Weights of a small image captioner: encoder arch vit, encoder norm layernorm.
Rows from block 2 of the text decoder, named by matrix and row number. Each number is 128 + 32 x the weight over its row's rms, rounded and kept within 0 to 255. All counts start at 0. After the name is the row's rms in percent of the matrix's.
# proj: cross-attention output (decoder.blocks.2.cross_attn.proj.weight, 320x320), inputs 230-275
proj.98 104 [112 123 125  71 127  84 107 183 110 121 141 110 153 152 123  89 132 142 138 123 174 136 146 165 123  83 129 131 149 112 173  60 142 114  76 109 114 124 149 160 162 172 204 139  68 105]
proj.99 101 [153 144 128 186 194 150 174 125 139 122 162 119 162  93 139  89 118 100 200 140 142 118 174  97 148 155  84 124 125 106 138 169  54 193 112 113 128 141  45 113 129 108 129 125 142 199]
proj.100 099 [ 98 107 118 112 154 149 137 153 141 107 182 166  89 157  62 183 138 182 122 142 181  92 143 171 107 138 151 101 108  95 204 162  68 161 192 145 143 117 133 161 145 148  98 153 107 191]
proj.101 092 [ 97 131 218 147 135 183 126 148 109  82 110  79 147 156 117 155  62  76 122 148  82  83 132 133 131 187 106 120 100 115 133 175 130 144 186 123 128 108 137 131 123  96  70 132 120 108]
proj.102 100 [137 113  96  80 150 174 112  72 105 131 139 121 131  75  72 109  99 139 175 182  93  99 200 111 163 133 115  92 128  42 106  94 102  72 117 126 198 137 205 197 183 105 109 190 164 147]
proj.103 091 [136 175 138 109 121 170 153  97 118 115 152 104  66 176  97 167 107  96  80  44  85 145  89 147  79 143 125 108 197 103 144  80 104 149 103 110 124 177 122  99 163 170 123 175  99 102]
proj.104 100 [170 124  88 130  97 115 129 142  81  77  93 121 142  84 125 147 139  64 129 154 178 149 102 141  82 124 120 174 145 167 144  83 137 132 157 116  80  78 149 108 107  93 173 131 131 158]
proj.105 098 [ 82 101 121  94 168 154  67  79 100  95 176 148 133 109 117 130 139 136 128 107 121 132 119 181 135 143  92 154 147 161 131  58 114 142 118 128  87 154 134 134 122 158 173  88 144 130]
proj.106 095 [195 111  92 118 104 114 159 118 192 160 140 109 148 151 177 145 135  69 127 114  41 149 107 115  71 113 121 165  84 156 141 168 165  54 152 147 155 105 117 150  65 154 142 110 137 168]
proj.107 099 [164 174 133 154 124 138 136 119 132 103 143 143  98  75 144 106 155 125 188 121 172 163 134  82  67 177 122  52 191 128 174 134 162 163 144 155 107 155 113 114 135  97 133 127 142 170]
proj.108 107 [118 142 105 131 130 135 115 153 118 181 105 130 127 127 196 133 110 155  92 126 166 147  75 141 174 136  72 184 124 119 111 132 178 128 144 143 180 125 122  80 172 144  48 147 189  86]
proj.109 097 [131 153 136 130 179 129 111 136 124  91 164 172 174 136 132 111  69 169 137  81 151 111  66 118 111 117 154 119 128 209 151 106 213 112 173 101 158 102 128  91  72 110 171 108 103 131]
proj.110 099 [103 117 122  93 145 146 152 157  89  66 118 129  71 127 153 164 153 109 113 162 143 100 124 136 136 103 111 128 161 196 110 129 175 151 121 146 105 178 122 175 146  96 148 104 139 105]
proj.111 103 [141  76 137 151 122 127 100 175 111 104  90 130 148 136 143 145 148 129 176 151 102  91 113 187 139 130 112 135 124 152  69 106 140 150 159 149 182 122 107 126  57  86 209  91 133  87]
proj.112 095 [127 155  77 140 100 137 116 161 164 147 139 131 144 166 110 165 136 244 160  95 199 165  59 164 189 141  97 143 118 121  67  62 145 158 108  96 137  82  65 138 146 151 116 132 141 140]
proj.113 103 [104 185 136 100 110 139 136 135 174 132  96  60 177 178 145 138 133 123 114 117  77 149 184 125 128  84 112  97  88  98  94  99 200 128  93 110 132 175 171 163 132 105 129 180  94  72]
proj.114 097 [ 98 114 157 126 147  89 133 147 249 100 164 203 141  77  62 143 112 157 140  51 204 151 107 161 130 128 140  98 109 107 151 124 111 116  93 149 143 127 139 150 153 115  96 200 168  86]
proj.115 095 [178  98 163 128 153 170 141 147 128  98 162 188 121 109  52 119 101 122 142 141 149 128  97 136 140 139 156 111 177 135 219  99 125  80 114  70 111 148  90 167 168 144 104 136 101 126]
proj.116 106 [ 86 117 123  87 163 133  89 175 123 102  72 141  99 168 152 160 107 171 168 153 150  66 153 131 195 133 101 162 111  96 126 173 107 131 154 101 129 177 133 137  72 142 110 157  94 170]
proj.117 104 [178 125 133 150 115 131 135  43 162 147  72  74 148 158 117 129 132 126 128 135  77 178 148 107 152  98 191 158  86 129  86 131 162 154 108 168  96 143 103 120  97  81 114 101  89 116]
proj.118 106 [ 79 112 189 139 132 109  78 178  66 109 180 105 140 130 105 181 147 106 106 126 111  81  65 151  99 162 111  86 186 121 167 129  69 175  60 170 127 129 158 158  85 155  66 142 132 143]
proj.119 105 [171 124  20 137 119 109  96  99 101 146 106 107 158 215 121 180 162 130 107 118 114 230  86  88 119 133  89 163  98 193 155 145  82  93 111 122 148 124 110 167 110 177 141 103 157 142]
proj.120 090 [ 72 133 148 143 118 176 137 165 111 100 104 166 122 127 112 192 133 125 146 158 170 166 147 120 156  89 132 201 123 154 102 150 174 107  67  87 139 192 132 140 132 156 127 147 103 122]
proj.121 101 [128  99  73 127 133 132  92  96  88 140 125  78 135 125 102 177 172 130 149 120 166 146  99 156  80 158  67 119 153 123  91 115 139  73 120 105 137 201 158 149 138  99 155 125 103 113]
proj.122 108 [144 127  78 142 107 116 150 135 162 154 131 175  94 195  91 194  98 138 108 139 125  45 196 152 170 167  77 166  84 141 143 116 114  88 129 150 197  77  34 129 102 126 129 136 203 113]
proj.123 093 [140 176  48 162 152 130 122  73 122 117 118 132 109 167  74 149 174 134 111  83 123  80 132 125 152 108 180 121 120 132 122 163  67 150 142 154 131  92 127 113 106 104 133 153 103 171]
proj.124 095 [203 109  96 117 135 133 176 132 130 136 100 131 122  77  83 129 119  90 105  56 108 140 156 124 108 127  82  84 105 153 114 170 161 126 114 175  72 112 157 120  80 119  49 107 177 142]
proj.125 106 [161 144 140 130 112 180 132  94 158 169  67  48  99 134 131  94 123 116  86 140  70 200 181 110 170 171  98  62 117 146 152  83 135 187 203 130  92 111 157  93 174  93  72 162  78 113]
proj.126 098 [ 85 136 117 130 121 147  92 127  95 111 155 106 129 120  74 124 128 115 134  79 142  65 122 120  94 119 166 108 150  86 165 100 117  79  94 162 102 146 187 148 142 132  66 132 111 143]
proj.127 093 [ 96 115  82 199 160  50 133 102 113 234 111 167 120 117 132 190 125 128 153  95 172  87  92 164 137 107 178 141 104 145 113 133 126 117 138 156 206 129 183 131 139 136 134 104 169 121]
proj.128 099 [146 115 135 131 198 186 138  58  95 112  90  84  92 165  62 125 144 143  76 123 142  89 130 120  80 171 154 131 122  86 130 158 116 166 125 142 138 167 126  87 151 126  62 133 107 124]
proj.129 100 [ 90 192 126 131 152 121 131 136 126 120 165 166 107 156 148  95 148  99  85 135  69  71 138 182 113 136  98 140 136 108 101 208 112 110 114 114 171 125 124 138 157  79 120 179 141 136]
proj.130 095 [158 137 134 160 143 116 187 108 160 117 113  97  89  67 125 112 115 101 115 141 134 160 166  99 123 114  94  83 135 172  79 157 122 121 100 166 122  97 151  89 134  90 149 103 196 130]
proj.131 114 [101 124 169 145 120 116 152 130 169  98 128 139 125 101 173  89 102 112  78 114 154 192 121 158 134 120  88  93 139 162 129 142  78 147 137 132 120 137 106 107 113 147 127  91 160 126]
proj.132 104 [105 143 155 135 144 128 107 171 104 116 108  97 107 113 134 126 152  67  77 146 202 139  99  89 124  88 115 154 168  56 204 132  86 180  87  57 100 149 184 116 173  88 104 125 120 119]
proj.133 096 [166 122 151 131 102 107 105  96 144 114 148 117 136 115 132 127 151  85  60 156  65 179 199 129 146 138 185 117 167 157 157 128 139 127  99  84  92 145 103 113 205 161 113 123  67 121]
proj.134 102 [105 219 210 155 111 117 154 139 130 154 138 181 117 134 110  90 174 156  98  99 140 137 160 120 106  67 103 109 118 129 139 115 135 141 188 102 116 156 131 121 104  60  99 160 165 107]
proj.135 094 [145 102  90 146 156 114 130 123 122 139 105 147  88 134 137  97 129 110 112 131  79  81 163 156  91 103 143 186 172 131 129 174 108  62 155 105 183 142  70 124 178 115 158 110 193 131]
proj.136 099 [169 158  90  93 176 121  79 111 155  88 155 102 157 140 170  94  81 158 125 129 239 141  95  77 157 208  96 150  88 104 130 111 170 140  92  78  83 132  58  81 180  87 113 101 127  95]
proj.137 093 [ 67 153 167  49 138 156  96 215 113  67 162 206 114 113 126 145 115 112 138 157 224 121  96 174 148 116 150 133  93 168 142 154 151 120  77  59 139 122  57 113 168 156 134 121  91 136]
proj.138 096 [188  97  96 147 141 177  34 122  94 136  87 115 166 134 138 108 100 139 172 121 127 148 117 142 144 156 114 131 184 187  90 120 147  88  91 167 175 108 135  98 127 120 151 113 157 147]
proj.139 091 [125 119 142  73  98 146 132  86 110 129 125 137 144 135 104  94 132 116  86  80  65 154 172 149 118 148 147 123 120 141 137 113 136 168 128 152 145 144 123 110 131 103 106 108 116 142]
proj.140 104 [103  96  73 114 118 152 117 165 113  98  85  73 120 145 121 144 114 103 134 106  81 131 189 129 119 128 128  51 176 144 125 121 176 132  97 136 102  68 164 170 149 129 202  81 106 179]
proj.141 098 [155 114 133 145 140 103 131  68  98 198  81  98 195 152 179 101  60 137  68 103  90 102 115  83 160 137  47  71 109 134 125 134 101 130 137 106  79 122 121 127  74 161 119 151 148  92]
proj.142 113 [157  84  96 134 152 142  63 101 139 109  98 121 129 139 157 105 120 122 181 108 153 191 144 120 140 154 141 164 107 155   8 166  66 115 182 101 144 103 130 131 139 198  94 125 201 185]
proj.143 097 [105 163 139 171 169 174 110 109 138 158 115  81 136  95 149  44  93 156 135  67 158 202  92 123 101  97 138 133 145 103 152 171 144 127 109 154 156 164  91 135 186  81  56 120 111 124]
proj.144 101 [112 114  95 104  78 199 126 133  76 110 143 137 120 159 130 112 158  99 139 149  90  99 152 115 149 162 159 171  82 150 119 138 130 130 134 152 168  99 133 172 104  51  81 174 185 158]
proj.145 103 [141 115  90 107 168 154  76 132  60 123 148 166 167  75 155 117 129 119 133 142 190 141 136 143 123 117  93 177 157 158  91 161 153 138 159 192 152 134 131  81  66 132 138 120 116  92]
proj.146 101 [ 36 115 144 108 152 118  73 146 147 112 175 120 139 121 129 130 112 137 143 168 105 176 121 124 107 159 141 185 186  91 102 126 164 134 105 158 144 126 144 154  99 182 136 185 102 176]
proj.147 098 [ 90  75 153 119 112  97  90 182  95 158 110 168 134 183 141 149 129  88 100 142 134  33  93 130  75  82 206 167 132 109 165  93 171 126  84 120 187 136  87 141 153 157  84 121 121 119]
proj.148 092 [169 105 166  75 179 114 157 219 157 137 157 159  90 120  82 160 116 110 164 111 128  97 176 121 166 110 101 200 138 119 117 123 143 190 120 136 202 143 107 112 124 125 150 162 172 112]
proj.149 093 [107  82 138  70 103 107 141 123  94 161  90  98 142 166  89 145 156  74  56  84 110 161 101 128  89  97 105  84 169 154 166 101 160 126 108 174 127 149 184 127 119 152 163  97 158 106]
proj.150 099 [130 100 110 125 136 153 100 109 126  93 168 161 155 122  99 179 124 146 132 115 144 123 190 149 137 157  99 148 149  46 176 169  49 150  98 183 111  98 125 105 129 118  62 123 144 153]
proj.151 094 [ 82  88 163 126 104 131  92  76 128 105 162 157 111 156 161 111 184 122 120 175 143  93 110 167 136 109 191 167  41 163 128 137 144  83 104 164 175 106 149  83 105 156  89  94 198 177]
proj.152 117 [188 150 149 181  74 154 131 103 102 182 132  25  73 134 116 111 177  70 108 104  61 126 134 128 121 100 132  71 169 191 144 115  92 120 136 143 152 125  86 123 137 143 132 128 140 118]
proj.153 089 [104 152  90 126 128 126  85 161  93 151 176 134  68 159 192 120 182 148  83 100 146 113 159 122  92 162 146 150  95 109 113 137 130 133  97  84 142 166 121 179  79 159 123 173  62 111]
proj.154 093 [182 119 138 130 153  84 126  96 149 117 166 137 184 100 147 126 103 147 112 127 142 169  94 116 156 124  79  83 120 189  96 119 101 140 114 109  82 149 104 119  89 154 118 130 141 129]
proj.155 104 [188 183 138 148 134 171 165 107 137 128 118 112  83 134 156 105 121  75  70 102 110 180 237 100 173  88 121  74 124 192  67 118 188 100 124  82 104 145 191 129 151 187  88 179  65 163]
proj.156 098 [134 107 138 127 121 122  68 108 134 148 123  73 126 175 126 140 142  77  95 144 115 222 118 102 150  91  29 137 153  78 150 193 131  61 155 142 133 193  65 140 110 140 112 110 136 195]
proj.157 100 [131 140 185 165 126 198 155 181 127 134 178  98 100 113 140 121 206  69 149 122  81  44 178 116  86  86 143 110  97 158 144 158 176 137 111 113 135 124 171 120 123  70 183  83  92 136]
proj.158 098 [176 157  83 174 175  97 142  37 144 158  92  71 127 186 149 134  72 152 145  98 105 101 148  56 111 129 184 173 136 123 112 100 126 101 161 123 129 209 109 142 148 155 108 108  44 155]
proj.159 106 [156 146  84 134 168 156 127  94 148 151 167 153  96 137 123 153 137 152 218 139 156  58  91 154 138 157 172 164 136  96  71 104  93  71 119 116 135 106 147 140 142 107 167 187 124 168]
proj.160 100 [131 190 165 160  91 144 157 114 117 140 126 109 162  98 156 110 181  77  58 112 102 116 152 170 107 147 160 160 176 110 111 169 136 118  57 168 116 109 106 128 147 109  25 152 134 122]
proj.161 104 [150 135  98  74 173  56 136 118 156  68 135 159 152  92 107  92 136 136 185 143 118 156  74 168 153 128 137 117 100  33 113 109 133  93  95  86 116 151 119 126 124 112 100 206  76 102]
proj.162 116 [179 186 146 165 110 169 202  83 124 146  66  69 124 144 127 148 170  84 105 142  87 137 204  87 131  84 167 162 127 171 175 144 189 103 112 164 149 146 194 120 159  80 105 125 116 148]
proj.163 101 [169 157 117 109 111 125 148 152  84 137 101 113 146 127 103 108 149  99 137 132 159 133 190 122 129 114 157  92 197 117 164 133 183 182  93 107  82 142  77 174 109 114 146 182 115 109]
proj.164 098 [167 125 144 153  96 178 142 148 130 182  72  48 105 101  72  80 112  80 115  79  50 115 133 100 165 138 105 157 128 157  71 138 103 105 118 192  95 152 148 147 145 118 130 134 219 126]
proj.165 105 [164 142  85  97 150 164  99  82 114 126  93  96 134 124 156 124 152  76  95 128  96  94 133 115  71 114 145 100 114 117  76 143 178 121 185 149 109 138 139 147 110  99 151 145 116  94]
proj.166 094 [139 149 146 142  97 117 137 126 159  85 135  91 148  94 120 130 154  85  98 101  81 168  91 141 117 136 122  75 113 130  48 138 139 111 117 143 137  99 148  79 104  89 126  79 150 109]
proj.167 099 [ 90 148 127 154  96 104 109 136 141 135 110 157 136 120  78 139 109 115 129 119 167 102  97 176  90 148 130 127 164 125 156 175 106 150 150 130  99  85 115 129  52  66 224  88 124 109]
proj.168 103 [143 102 138 100 167 182 137 146 115 115 105 114 125 144 138 111 100  89 158  93  94 113 114 147 108 111  71 185 155 150  83 108 118 137 106 135 131 113 158 110 183 104  99 132 186 150]
proj.169 108 [113 126 151 123  45 132 209 162 181 154 168  77  97 106 133 118  93  63  78 110  81  95 163 117  95  93 142  80 197 131 112 133 141 156 199 157  91  59 157 129 115 116 139 101 135 123]
proj.170 096 [ 81 138 173 130 106 159  84 121 108 109 151 109 110 101  94 150 149 129 182  96 153 126  94 163 101 175 130 164  87  71 161 137 112 171 159 139 175 102 151 132 145 134 143 158 135 156]
proj.171 101 [209 153 112 121 116 154 145 114 116 132  72  54 131  70 137  88 142  52 190 122 127  46 166 102 137 145  87 139 125 151  82  95 196 113 193 164 152 111 154 113  74 137 151 120  95 119]
proj.172 098 [123 183  76 154 101  68 102  54 111 147  83 101 124 149  96  83 157 109 152  33 167 127  32 143 110 118 116 137 171  59 110 130 151 119 111 146 114 131 181 140 152 171  98 127 129 123]
proj.173 101 [188 170 156 153 138  68 131  77 155 140 129  76  72 127 138 128 163 121 124 149 117 143 131  87  89 108  85  97  95 143  72 133 198 193 192 152 166 128 182  95  95  72 110 153 168 136]
proj.174 105 [121 149 100 114  74 106 131 146  73 115 164 141 124 167 103 140 151 148 101  64 161 186  98 112  85 138 121  97 199 100 149 125  91 207  95 123  12 143 146 147 125 146 102 104 155 169]
proj.175 099 [119 131 132 139 183 174 140 171 108 114 120 123 135 183  74 171 154 121 180 136 155  96 143 143 129 141 203  76 145 105 128 132 250 156 171 166  92 174 188 167 115 111 157 178  99 108]
proj.176 100 [ 66 104 129 107 156  86 143 110 111 128 142 109 169 120 142 145 113 127 129 114 194 149  72 172 157 143 126  92 162 175 120 136 122 135 182 146 107 119 189 107 134 155 114 117 105 122]
proj.177 090 [110 166 143 166 130 126 166 169 152  71 121 122 118 167 111  85 148  79 138  58 152 135  90 119 128  94 118 150 136  92  99 157 142  85 132 148 145 124 158 162 165 152 144 128 104 139]
proj.178 100 [103 139 147  82 126 120 170 151 143 131 137 177  47 128 109 172 104 144 107 165 123  79 189 103 130 103 122 149 141 130 126 195  84  88 131 147 134 105  92 107  67 149  50  77 107 112]
proj.179 096 [125  80 131 141 151 130 120 152 136 135 110 163  77 115  94 140 136 214 140 139 120  90 125 123 116 111 129 117 187  47 202 138  95 155  53 101 137 123 100 130 154 138  84 140  86 115]
proj.180 087 [ 63 149 129 167 147 135 136  79 146 149 173  47  96 122  95  83 114 115 103 171 129  84 121 128 134 109 180  70 147 139 114 124 136 184 140  82 114 136 137  72 118 150 128 165  84 138]
proj.181 096 [101  81 115 124 169 165 133 101  76 162 147 141  57 124  80 137 106 152 123 133 237 111 111  82  95  91 102 172  71 102 165  89 113 138 131  76 143 152 147  95 124 136 137 111  79 132]
proj.182 098 [154 190  61 116 190  86 156 140 139 126 122 128 155 134 161 145  80 122 171 130 141 158 157 122 119 141 129 229  50 156  92 139 119 173 144 152 151 147  74 105 156 141 154 110 163 156]
proj.183 102 [148 111 150 214 147 143 166 145 144 165 142 162  95  83 164 146  85 112 109 140  65 101 157 106 147 113  91  98 155 119 107 154 104 129 174 159 138 128 139 138 120 153  78 139 135 125]
proj.184 096 [121  51  82  64 147  91 137 160 151 103  96 175 134 132  91 139 162 169 166 132 137 122  84 112 105 106  50 141 143 166 101 158  77  90 189 113 132 133  77 153 210 147 107 123 171 102]
proj.185 114 [ 69 136 106 152 131  87 126 143 164 106 169 132  96 117  65 131  92 170 129 126 115 107  77 207  99 157  89 119 165 141  86 116 135  82  95 111 174 138 127 101  69 137 157 138 165 124]
proj.186 109 [137 149 110 173 168 131  73  90 149 116 143 175 145 106 116 159  98 178  76  74 166 165  96 108 139  79 127 121  93 159  60 112 145  99 177 128  92 152  82 146  88 162 155 116 162 137]
proj.187 097 [118  98 134 142 155  81 104 118 140 116 135 180 154 112 162  77 105 178 106  96 165 130  59 202 137  64 126 183 193  50 127 122 130 171  57 124 141  76 119  86 121 140 158 129 112 136]
proj.188 094 [133 193 132 159 146  98 164 110 117 106 125 126 141 115  94 127 144 139 120 128 197 130  80 164 107 115 131 162  92 116 114 149 151  87  92 140 115  82 106 125 141 148 144 147  88 141]
proj.189 097 [ 84 125 164  80 158  84 123 142  70 181 104 195 130 185 102  86 144 112  91 161 159 172 117 156  53  45 155 120 124  54 131 133  95 183 126  89 157 148 102 143 145 161 132  96 158 122]
proj.190 092 [151 173 141 144 198 129 141  77  78 125 102 110 115 107 151 112  51  90 115 139 133 196 135 176 155 148 111 170 103 141 111 116 166 106 189 121 118 179 116 111 114 136 154 138 150 125]
proj.191 102 [144 109  74 166 185 182 131  75 105 185  94  72 150 144 188 119 176 105 109 171 140 161 115 100 110 167 148  94 136 135 155 121 133 158 111 169 134 143 115 107 122 104 131 148 123 124]
proj.192 105 [114  99  90 144 161 142 107 148 132 139 113 131 149 112 124 179  83 158 121 175  98 112 176 129 149 118 139 131 114 164 146 137 110 126 104 114 127 117 100 162  38 135 200 155 123 139]
proj.193 098 [ 76  72 125  51 130 105  65 197  66 136 159 171 127 135 185 179 132 197 171 161 176 196  85 162 160 158 144 163 142 197 119 142 126 121 130 137 149 132 140 106 114 199 141 148 133 129]
proj.194 093 [152 118 177 147  88 110 104  80 144 175 152 143 154  78 199  95  94 137 130 111 166 183  44 123 138 190 131 133  44 102  92 113 176 100 151 111 155 155 150 125 108 108 122 111 131 148]
proj.195 105 [146 123 134 111 144 152 101 185 149  49 153 160 143  90 154 195 183 166 138 136 113 111 191 116 191 115 141 169 175 130 170 132  60 157 122  92 129 181 108 155 107 177 127  95 135 142]
proj.196 096 [163  68 103 123 139  91 134 138 113  96 178 182 141 140 164  90  86 114 116 133 121 121 111 176 190  89  78  70 170 167 152 148 121 171 167 119 184 157 153 142 109 205 134 153 113  94]
proj.197 100 [130 129 119  96 100 147  86  83 113 108 118 118 155 113 105 127 116 110 124 122 130  77  87 121 168 152  99  92 187 108 173 130 122 152  59 134 116 113  66 120 105 130 179 133  86  82]
proj.198 090 [155  73 193 150 124  89 145 156  99 173 142 134 156 146  92 147 140 194 121 113  89 164 153 178 126 116 146 149 108 129 100 138  96 146 128 120 152 137 176 125  75 135 185 129 137 132]
proj.199 104 [116 158 112 120 140  86 100 188 125 163 113 137 129 170 163 101 121 148  96  77 111 118  84 119  86 148  98 120 140  86  83 168 140  70 101 108 132 203 140 152 194 181 153 161 118 186]
proj.200 113 [126  89 124 136 121 122 152 184 136 139 117 189 163  89 111 155 163 173 123 163 148 124 171 193 130 105 109 139  80 112 143  52 159  82  63  75 126 168 131 156 144 110 195 194  83 152]
proj.201 098 [152 110  94 173  82 175  76 130 121 154 135  70  93  66 131 124 125 129 140 141  25 117 165 121 133 156 134 127 159 112 147 142 108 119 107 173 121 135  88 132 149  98 110 109 149 117]
proj.202 103 [113 165 134 125  95 104 148  92 158 105 128 135 129 130 166 111 122  86 198 114 140 152 139 131 192 124 124 108 121 131 128  93 111 156 131 135 108 138  76 125 143 148 144 116 161 129]
proj.203 095 [139 139 136 151 101  76 159  96 164 165 129 160 146 110 171 179  71 111 137  90 148 197 146 149  99 143 175 211  56 188 103 113 205 150 128 103 147 130 146 158  74 129 112 169 124 159]
proj.204 101 [ 96  87 157 110 165  66 137 182 124 114 216 210  67 109 135 174 122 163  83 152 145 182  94 168 148 108 144 148 132  94 142  89 128 112 128  86  97 127  89 161 132 160 149 132 114 135]
proj.205 101 [ 78 134  86 116 162 124 133 112 116  82  84 170 182 141 130 146 107 130 135 184 181 132  96 184 202 140 120 117  83  84 100 114 113 144 148  67 131  94 109 116 109 162 113 148 106 149]
proj.206 105 [140 181  79 145 106 173 124 145 173 110  87  94 120 145 146 121 102  69 146 118  46 128 130 155  99 122 166 108 135  87 122 157 150 158 142 143 191 128 100 168 159 100 162 101  64 167]
proj.207 095 [118 104 145 116  99 123 131 126 102 124 113  46 168 154 122 177 147 110 109 158 100 103  55 148 100 146 128  61 102 116  90 103 168 162 106 119 145 177 113  97 143 199  86  99  99  81]
proj.208 092 [179 153  75  89 162  89 105 151 141 175 152 139 128 121 129 170  68 155 161 115 165 160 128  82  66 184 143 100 107 125  95 119 122 193 112 147 163 179  79  83 152 116 130 179 196 164]
proj.209 101 [163 168 143 154  97 164 119 103 165 150 177 126 144 148 113 114 153 174 118  47 196 148  53 149 103 166  79 154 131 104 138 102 153  88 170 102 130  76  96 111 178 126 121 161 139 124]
proj.210 100 [ 99  93 127 119 145 170 122 124 159 156 102 104 155 156 161 126 150 121 111 124  97  86  89 138 140 138 114 152 123 108 239 138 144 142 141 186 180 132 103 105 156  93 117 127  91 132]
proj.211 103 [119 110 144 129  54 148 219 186 149 115 100  84 107 138  66 168 107 164 134 133 106  84 177  92 140 129 108 148 110  94 107  70  79  90 108  87 121 116 150 149 165 158  89 154  94 122]
proj.212 103 [113 175 151 166 198 122  93  61 146 131 113 123 176 150 130 151 119 177 100  63 188 138  70 114 126 135 112 113  91 109 132 120 111  81 168  51  70 122  86 144  96 138  93  98 108  98]
proj.213 107 [160 150  88 147 126 131 102 124 106 150 135 156 136 181 147 123 120 141 144 116 119  80 149 151 101 163 135 130  77 141 155  91 183 107 153  45 142  99 156 164 255  94 163 199  77 120]
proj.214 103 [133 185 134 163 133 119 128  78 147 118 100 115 128 184 112  91 146 129 148 158 131  58 152 138  67 141 110 104 189 143 125 105 126 102 106 112 102 165 155 116 165 169 151 114  96 119]
proj.215 104 [ 96 187 142 144 169 144 166 113 126 126  73  71  86 133 170 108 124  77 138 101  70 130 197  93 153  68 113 155 113 133 118 113 156 125 137  36 128 182 158 137 158 196 112 185 126  63]
proj.216 095 [114 215 132 111  72 102 125 200  84 134  91 143 117  93 131 136 171  51 100 156  84 133 204  97 129 136  89 123 118 142 150  85 141 135 103 133 161 146 173  79  85 112 159 114 130 110]
proj.217 091 [ 76 132 147  81 107 129 166 177 164 126 154 163 124 104  95 101 116 149 152  79 189 158  74 135 152 100 124  40 173 137 124 150 137 120 131 142  91 136 167 169 118 183  70 126 193 119]
proj.218 088 [126 113 113  91 165 153  71 168 128 163 123 127 120 149 160 161 102 195 152 133 197 136 126 134 123 191  85 168 169  70 111 131  50 120 153 103 132  74 105 110 116 128 142 106 124 142]
proj.219 113 [144 125 137 148 181  28 124 103 152 109 179  87 130 125 123 184 130 130 134 152 204  94  17 179  97 137 130 129 108 171  97 130 138 154 130 168 124 118 142 123 111 111 129 121 124  94]
proj.220 105 [145 109 183 110 137 130 128 147 129 117 165 164 119  86 145 110 105 123 152 124 128 184 180 116 166 120 115 139 105 132  98 118 112 146 167 111 162 130  97  67 123 113 179 102 101  88]
proj.221 092 [109  97 213 164 164  97 129 161 156 173 140 169 181 147 116 111 127 149 115 130 193 190 172 139 149 128 156 153  62 168  86 129 106  96 105  84 102 109 157 192 128 126 134 135 206 123]
proj.222 102 [144 142 121 104 155  92  63  97  68 145 144 141 146 104 143  65 184 146 120 194 161 117  33 171  64 133 112 130 155 141 157 128 111 172 114 134 134 150  94  46  82 101 128  39 184 111]
proj.223 077 [122  93  77 176  79 107 102 180 114 162  97 159 158 165 127 143 145 152 128 138 122 104 104 184 140 161 155 154 161  86 148 131  96 157 101 109 106 122 132 171 119 153 146 119 130  81]
proj.224 100 [ 82 162 109 148 147 151  98 126 122 115 115 140 154 157 126  68 133 135 152 194 190 126 121 196 121 118 122 162 134  55 128 160  98 114  76 141 199 113  66  77 148 111 116 125 186 110]
proj.225 100 [ 82 118 121  68 120  90  58 137 115  99 195 130 137 103 121 165 147 153 141 146 112 140 137 120 131 157 143 144 113 124 123 118  26 102 122 145 106 139 151 163 131 159 128 118 117 198]
proj.226 103 [122 182 122 129 148 112 172 110 123 101 145 138 129 133 105 129 111 161 142  88 136 141 150 135 146 106 131 117  52 168  77  84 123  94 135 117 118 157  89 143 128 207 184 151 149 120]
proj.227 104 [151 226 139 118 103 131 149  99 109 121 141 126  86  83 150  90 123 163 117  82 163 109 126 131 127 130 162 139 151 152 131 144 173 115 139 118 171  80 129 123 172  96  90 133 103 114]
proj.228 104 [145 128 107 142 128  77 156 120 142 125 109 142 125 206 133 160 184 117 109 106 167 153 166 161 126 146  83 142  88 139 104 154 204 114 173 155 169 169 186 119 177 141 126 118 134 161]
proj.229 094 [141 131 156 160 182 158 155 108 144  99 176 104 100 130  92 152 116  81  90 103 113 149 153 101  81 122 138 130 191 103 150 147 119 104 125 133 148 136  68  90 109 128 127 106  94 152]
proj.230 109 [112 176 173 183 211 110  84 107 117 117 155 176 157 123 155 135 127 118 143 151 189 117  66 153 108 152  78 126  99 153 122 185  91 114 117 156 160 176 132  83  68 136  64  82 162  98]
proj.231 102 [ 98 136 182 121  58 156 194 205 179 110 124 104  96 108  91 160 134 135 117 126  68 119 217  88 142 123  96 125 175  66 112 176 143 101 111 106  74 155 162 177 110  86 158 123 139 145]
proj.232 100 [142 164 153 115 106 147 134 102 148  87 197 146 102  72 137 120 112 154 139  76 140 165  93 104 149 194 141 135 144 228  59 100 200  81 113 158 172 126 144 103 144 121 151 124 117 112]
proj.233 098 [156 122  92 154 122 167 101 111 147  93 165 100 106  81 159 123 132  96  98 154  67 114 178  96 167 144 125  67 145 118 153 117 110 124 141  91 101 165 145 143 118 167 107 108  75  96]
proj.234 092 [139 131 117 113 155 167 183 118 116 109 139 107 105 166 188 146 123 160 142  91 129 133 105 125 157 159 136  93 143 131 129 162 145 132 124 143 102 146 116 118 149 184 129  87 129 209]
proj.235 101 [146 134 119 171 137 117 114 147 117 142 109 176 123  57 106 101 123 137 151 204 156 100  91 123 129 127 102 126 105  55 137 117 167  96 191 137 118 146 149 153 183 111  99 204 159 172]
proj.236 086 [106 112 160  69  60 111 181 170 127  93 131 140 159 135 135 116 171 147 135 150 157 113 124 140 121 135 152 146 173 166 163 145 190 134  78 130 215 120 164 103 152 106  95 164  88 132]
proj.237 100 [112 163 132  89 114 119 171 190 160 111 103 140 119 172 145 138 122 182 144 128 138 115 200 145 160 121 113 106 188 117 115  88 137 174 122 101 138 183 136 164 140 141 114 155 121 133]
proj.238 111 [138 137 164 171 110 196 130 109 108  82  83  89  78 129 143  66 149  65 103 155 119  77 131  62  90 212 140  76 136 134 159 159 148 128 197 164 163 141 127 137  85 107 102  86  87 146]
proj.239 106 [ 57 135 127  95 112 154 122 182 165  38 145 169 125 191 106 152 145 126 132 161 141 117  95 193 149 152 153 155 149  87 120 142 203  87 103  77 165 129 177 146 164 102 148 143 141  75]
proj.240 094 [ 96 176 113 149  78 115 127 130 139 114 169 146 165 128 111 109 134 113 128  73  99 159  67 110 144 174 128  81  76 130  84 153 150  52 168 178 124 113 110  91 142 142 186 131 130 133]